Weights of a small segmentation model: soap at rate 0.0025.
Rows from block 9 of a small segmentation model, named by matrix and row number. Rows with one number within an expert belong to one neuron, the router's apart. Each number is 500 + 40 x the weight over its row's rms, rounded and kept within 0 to 999. All counts start at 0. Numbers have three digits each.
Before each expert's rows are labels from the 100 images, of 14848, where the router gives the expert most weight on average: "colour at peak" is the nearest of a few named colours to the mean colour under the peak. Only what is clearly more common there than usual is listed. The data: pixel-art sprites of 400 made-up characters on tiled backdrops. In brackets: how many of the 100.
# router: router (model.blocks.9.mlp.router.weight, 16x192, trained with AdamW), inputs 64-127
# up: expert up (model.blocks.9.mlp.up, 16x48x192), inputs 64-127
# down: expert down (model.blocks.9.mlp.down, 16x192x48, transposed), outputs 64-127

# expert 7
colour at peak: white (40)
router.7:474463518547474546471407522481429504487561523477469434481482555539491468530554489503573471488483536477441432529535532475529484527481590546548527524479522486436492468564514461457454554545488500
up.0:455507503554501536512501433483473424527500477499522450441478431456534500466478472494451554530507497481499467493415523484493621462414398427503542500551496472479559540521561508504454425528523469
down.0:460520499542539471517458484531505490474567452483481492480543462495522489513533485487404460504483616520505534529532532516430521511516471574534516485487501520496527493571495489525495515517499475
up.1:504527524506420512517516494543467538508498511443485535491516583466437498531525550505492644503439488497577482459555505512470609461448518555499484475493552466548460528494564518546469507555514550
down.1:545454484533444499483436393443467564508540469477502497466459500537603511485497508521476495504432525454436473497513555518569501458554542403497520499526474504510501501523490516469485509511459459
up.2:499482515475492454527558505501531403471416487493496500439518523491539505536505514530543515463541519537564522521456462515450506587499541420533609532500583519526559550429487528450501465479474463
down.2:468540441553497503497446505517508471513516505501490499485475482505503464463486512491523385496558450493495543451522418472495598529468434563509505516520519508476520500438443498514522555535476531
up.3:476459469565499483514463516465461605538441534493499490548537430462508560519499428486508580509542515497516470512500476443484500523447575584463481449511411563501533525514503463522523524465466465
down.3:527518490485501505472415475444542604488507510456471455453501474535482451493503500503488491542529548495503491468515558485409489486517419424537539481502514520503511518501533522523448480469542565
up.4:486556476511491473497610525555485509498482482546507488528529542499494444519521469518496497524507492512470489509555508550475492527485521424478495564484562546531543562490534453503458528531448487
down.4:569521485522442512522504484510513445475543424498488523526474486471449491487510490500521611513600417473506501489426466367486504545506471564472487503494521503545460467461486500525480546532455477
up.5:480524535532506506447436508454488509515581490462463455508524610511505564501458518529499514523485481484484505476514506432507583531452517473530468594541586466439464511477527484480468499535514489
down.5:518469494451530518522539531567492517510459492512512522512495527489449535537498500487508628510487465529488542544475475512467457467473622622476477485504429493473508508610501525501538465522456558
up.6:512503478578488476477472524529522511503480475472543576498524487559482484399501484481519562514528439434456454516508505548455431495534480510510550491433506544551501489481472604481511526455526489
down.6:513524456491562494475489463482509479468493480465484489460470524502456344503531499511531456463479517481502515516452468435509524545516409429536482506483537431523508484452369476476530548472494510
up.7:480501508555538457528457498483494459491396532536492509517460554524477533446473466489552573549431481521475498518524474537583474508464435528485487490534471485519523505496519540518506502535497558
down.7:506509498588459496512488525516549552498475442510501494507493482463444539441509517485508600514506481515464524467427475492526505455505478616505429501514523582506499501371514479512503547456477476
up.8:536520491481538482468497464514442426462399474436511521482442544516519482526473498481541692509530406539544426494596494554532520554487529527569549519500561442506502477472467514437459457538525417
down.8:514507493479482496504458478497527492504528514487494495511512484539508466450494498494500186502538530508497528403471460509524510539533442388487539501478548497467493534477450498553520504495518481
up.9:534509511541513469562516528499525578558512544514521430584509510517483493389522562494482625493479513500546566435598506449418555539452399511495469506433538460481497451531548473480527465560489453
down.9:405476504456546457525433490423518468440379529510489467512454498535562539537517504478503411505514477498484510482521498436539535508467564425509516511468509533527502493483461506546550602521458577
up.10:464473536496457487522489507447502468484492513542533452531484604484452470532515499557585493471462485498494470556518571474463515526586504488474552542444471484528433478463495512520541542538456502
down.10:547478517521579519505533506536499502477492527531486526485481524530413543536459500489402596497513515521499458566512494460426478527484568514493490492489438552393447523536517511507528478585499502

# expert 9
colour at peak: grey (95)
router.9:508475539478436485497443510519484529467499533495390479480485553538478488510480486524543527491440507499526490492590464589500465545499555510516497530456572473577514490573536459451473531632532519
up.0:523481503564502453565491499520424528481402536532509458475538570495468456454484495502552491488408530514561485522528451426511458436454525576541461394427505516506472543520532508521544458535544451
down.0:585512519415410506485485496498522494460490530501536506466510542504533485520470509492466649472362479528490482544431433476506501486482550562432506486482467421516464511429442502462519534559504515
up.1:464440543409446531467505523544478459595543529396513430435505475511456585499516457468517523442475558510570445532521515576537487498461548450502484471520483469506415494456558436510486518572445506
down.1:522513462501543522487511550496485494445385521540501577554537526491473455532438518558460582514471475514500524504526469439498515514487596510525488483521405496451483530518469519475487521543473471
up.2:479509599386557521482519470531471428529490536507448546535535436507442488554523449503497540453518483519487465500424510443572523450507494456526508480505524461515435535526511530504532515517487397
down.2:431503473502521501500523458475509547450533510508479566483491499509476488555482505464485559487425507533513467517479521538462556516498493485489456480472511388524529492528484481471491474479515561
up.3:468501469492505500452531428528549508479387464499502529481472466412480560487437508494449477413466471484455455525512554544470493501535584500457502428505442543502502460434432469559582559517491548
down.3:524459520485435555467512479489478567520551480492472541452506566466578442495471506457448452511443594496480495453488492515426467484528521437508530481490492529519483467461543486459452501484521525
up.4:561490492544479428496568598540509492476528462503512508476458535522483491506460528469528520557481478529518445485461524504555383467484508476512486494526503445488516431436556546581518468512501536
down.4:493485464502511486509457514536555521503450529504474509554501516582561536552517486473549537541560524493506523546467492515483568520499492356539525505495515471472515482561547510488496461535462468
up.5:450547476473516485480479525526488445450526513611510542518459533501558519416463510500459439482390516483537508525541430479533514417495526534492449460574559552544475446588479578552528543517530459
down.5:490526517519376507475546488497498522578413531510509513500535531502477566524520494470440588492221484500484491517459472540551458458484530502489516500526475452475494482367506494465512487543512480
up.6:442501479528521549501513512536563448495435504493514531523484543527448477517513570463514455616563530502484444460495517449454533499581539464489501522504518503502490559528531615502477523535509459
down.6:408439469435491490469496511547460494469494522515539459414491472552451549539480500500549481510547488542470535567466486493508513473508463456478520486510528443535475474472458512535479512486477539
up.7:497492456551532426521492497536556485409468486467518472501478537545463523424567488455525495629531502511522484484411472530472492495534526506474520568559496538474485511519527562478466456473561404
down.7:454463530556428519472520510441501420528501516532497508523519510515427500533507476464474457524643531465502516452524464505535531513534450437494510466461517488467521499540582526522546527549481508
up.8:496529529509532527443522485474506496461493486478485486503509502474556564472482439549473489514498504516544547500498497449455550536486471404433491483547539530584539511430464523450533516440506546
down.8:557543500570476508523531504524490501490480486489475515509481536534460386491498499522456546527334468515511551540518492516495514476498474707473542507510478468509499493433526500515471509498502462
up.9:473465492435589512445467531475460517542488498505524508545490539467467485527515510475479554541461539532512469471481529430506509482456506459518462398482514496463535480480470537636510508477519544
down.9:434467504478536479492479518555483505541515462422483552550524516469456539505493492524503523499607514495494473520465507578416447508489511493525544490461478401497504511540509491513461490448513421
up.10:480488476483436532500521481499502468481468432484445609497522508479519525544495513505431557521544490508529525533477466510484539539433413454484420518575576502585543525437453468467402538485511548
down.10:498502516505577510474526468521514515514445530518474463507481520514626548535490504506506400488359514491474473532491505504511463462512459461492504436490466451465491516553464515467459529467536503

# expert 6
colour at peak: grey (99)
router.6:526457588521428509493478521492480525490521484583420461429536541522487514481561493508580532491492519451489475485504512540519478509517528493489474530471567476605483452532545452489467552551479524
up.0:515555473476522494518472519533502469520494575340486456516476472480500500522546512502465490506467397577494463509502510470479536503543481524510505499546478540497509540497467535535509479486506512
down.0:506460520568549471469583456554506462525471514505507511469513481538512480447496506486526581535451580512508447492556565466550502507468472409479462494503511424497501491361472499494467458516495529
up.1:506519456487496506481584495502490478455465498496557578505464485497442510535517505489578482507522382447522537479517495477527448405512513521488492488483489506571437541556560447540515524533481440
down.1:468443514461563548469463498463478485468472523565515455495503536514604523543523492495442506498515532501485483507448503473486491537494468670461553513496491501515467485581485480422470428446508464
up.2:504494526549417517503523564524488477501561481550457483546540464520507515458482506496492494476454504470489464484519491535482494452505516445499504534485493557473516529530470434410620469466527443
down.2:455523525474609493501473538475540487520556466496535501512500531494474462473517493499519437502617467505496514467475537491558417502541540562418556509495486612523527533570531482511475450502535521
up.3:498488559472470534500474407476501510540523483471455609520459465498463488508503504481492527494603476503491443514559459489487499494530556469463538527458535556547491530481448519486579482406506454
down.3:494465535434474500508500543501463514557598508490483491511534507487552524584528490469492432498415447486510532502437453532550485496509510556503483481501492477446516487576540471543544493520502421
up.4:493458472478440515508532536466506487463433534594519536502518430553554470528493557478524426502530437509545505533501513497498470520484537538444467532547467499431474478568485511518560460434515459
down.4:484489485486477511516490484493490514459505528508478462494490512510552493581524494505543354532522453494530486478475521529476489514516526589491494486513505531545492514768535499499494494470496569
up.5:454558460548459449521509512467508500448453470487543492460459484512460521444522488557554500488509501479571528511488459434486526447491546463418526574527524546498526525528539525528527463510436492
down.5:478511502498521513491474515470479480534562486521504554477511530508631474517508499512560425534585478515535454470408503474474491533458495494529475478528478566532491521542541479417499477437463537
up.6:523509467581488547498474492500468477555517550439444461490481431511524536427522517423390602529543482509517492475548492536427503549513471701574568488470558510464504502436535499539480474509419499
down.6:535522498466457520525537448532494476552496500498496552508536478516534475563531492458540484531476505524492488526535497525507562492472455306512466497496497491520506487470505507496509426497481584
up.7:475491522560470438503450488454468543442520502532558530494461509462528418448517488551471462479440482497491458543492478511529563518504426471513455554486501392494505476436503430502424506518505511
down.7:476509474409594527478530487542489464453509480500481538439506500475551468505496502515483688467456520517515478477486496442519369548445467527522473504430530458445484490481450527484503506489543554
up.8:512499542493481510519525488553408496538476476514474534502519448547534487462463505516497437485495465521472487482528424531466486446473533582427512564523488500590493496491505535457509473478480468
down.8:530472532539470505489463462481477450551507530529488532529499511494515467438522493506495590480429551537486542534570510515552510502546542515518497502497503534458511535422490489457479488535550421
up.9:519514536492514558452594482474467492542521511513496504469527383507477488420463516511549533470487480474502499500521468470490558471500588594553479497500533538555528459537452449515501470562492556
down.9:515482530553483522471478534438487514513533484496500508528471500497492526455474488459454634534519530501491540480545533491535458482514517440471444498490495517462474516427517481458524550497471493
up.10:502478549497526476512451493537477497498453383546529506514470584494534450525562503510459582544493531511548488448468488492548584547520518439561484549464503453474373469435535484418487544501504575
down.10:466531496484602531461517493518537473467537546464478454469464519474470477536524514451511575522433471517504449498496473554479466494464487540528472513517445434458513534522561504491570531533456504

# expert 3
colour at peak: white (28)
router.3:461460511560473539466396524479425507479567528467461428483484568542489468534547491502555469497483530469451444530545536469531472522482572552553538522479522496446501475546516454462466550527500497
up.0:406526488562533421569439433474515500497453497467590465496529444511505501441467582547549612464427478548536538481448496487505559525494519604453495480451475530513485444515474573534496481491432542
down.0:503509449505516512489505433514516466526536473523480548540488520431440515500507488494502537472553534469519511524571524406518435487504438419503529514539528651530494535458501490485464422472591504
up.1:526464532485497468489563528580469514484533452479505489538515590525463489426525456479450600584478503484538549524539518486427461460496638502540494480524521522473549468535477533525508496525535460
down.1:528471534413460482521469508542490461481539497453492462505478471523423459592519482512529320499543455439495472521572496542533470513532465479504531478503511444513494520452509490469463494474507532
up.2:522527568542487480523484494545546456533496470538499521591472481495480489529508473464518519468505519509495534522418484520485466488512493493512437550505550472509476429456535449536541503462532492
down.2:462518475492472519474557478439508433507528505510488465460524505549479375440500468541518440531532447491513517516492517477524528526517430503494531490519505571529521547489510482539461467505527504
up.3:478528469516532505509509509474423535477484456497488451499480498476504537506524464480544540543464466481514490520473550514568504516559534509582535491512516542493476529451545564472466482451510478
down.3:436470527519590487476537527457549490455558462437537515509452481512481381460495493517456583482549486545544505458441474453478533483503464535630553498437516469543469494491500500514436471519483533
up.4:536510413446522486503483465523515476464404477477496441486482452488532519435499518550534530543516479551501534459401527527533436540421491504497485597575540514474528519482546474559425510521480557
down.4:495557513503505505514478455451545498532593529477453472488490500562616524514498501497461501516550497529479489470436539611514508489486445495513556490533504503550563506446491495415488459481548550
up.5:485500518506506531461489554473485493511528501584538471534506505560463508511522540502568706542513504474465510501421558510489478494483575529496484413472450499490473501495461470485539451506426548
down.5:553456531436519494488521515479478436462483522567507526541479532544575487499493499501499350497528512534496476447404490407554586493498519506508475510492478493428494526532495502518594541505456539
up.6:500460482473549541476477527486570601480487501508558457553510528554480563457478408524510535512505553490509468468573478507493508545539459480557469494483507445469475453455482449502489553497440490
down.6:546506520515467532500498495436541547504466480484511448486500509517498499472509501526518628538479499492527510534543506511561457543572478591479429481549481572448465517549529527519501499479527422
up.7:452434459590520484478410441561550514568457464538484448548489446503428484429447529507424529455406497470512502515519536479508516477490471478446443464542510479469493497543494494459526478484517583
down.7:488478494499435487480544469558560495540524511520525497452545547456539524511479496483442548501445533477463480527532450528531381503507512577534377529540458424492503488415532551578573485515528479
up.8:508521462494504568506570588514414477466386481487506432452443479537501539479538447509569526514483517507486507497541493504466505518466521507435493570507548509527441551562497516562488521457490573
down.8:585506500443548512474519516456447504513405487503519480482482500511591536541499495503483439467480476497516447517487482443512531476479540489467502498514494552502482481431452490473539543482514499
up.9:448482482472467491505507463508457522504431558511474529505440523494504521573502536502490508571600492493524501463491464526462463488441546480547530433476495500492514523289458474507444457500485536
down.9:531487528480454557488439562514529525484547535525537525551528512492370502502498497525416535512540502497532492500541507473542516401486559514493487487503486498464481495529449511504532523535448470
up.10:492507471437423419501542481488437475515550507461505581494558436528434600470489484466506576462472545514552562416491524493443465442473529511499514484469490537515488459609532480521515494492481558
down.10:494530508484523513497487461530494484470455441493505361460518502459456521465542486515590470543546506483489501509559561528458461484503480468420534495522558514553522529506487496460500469481561550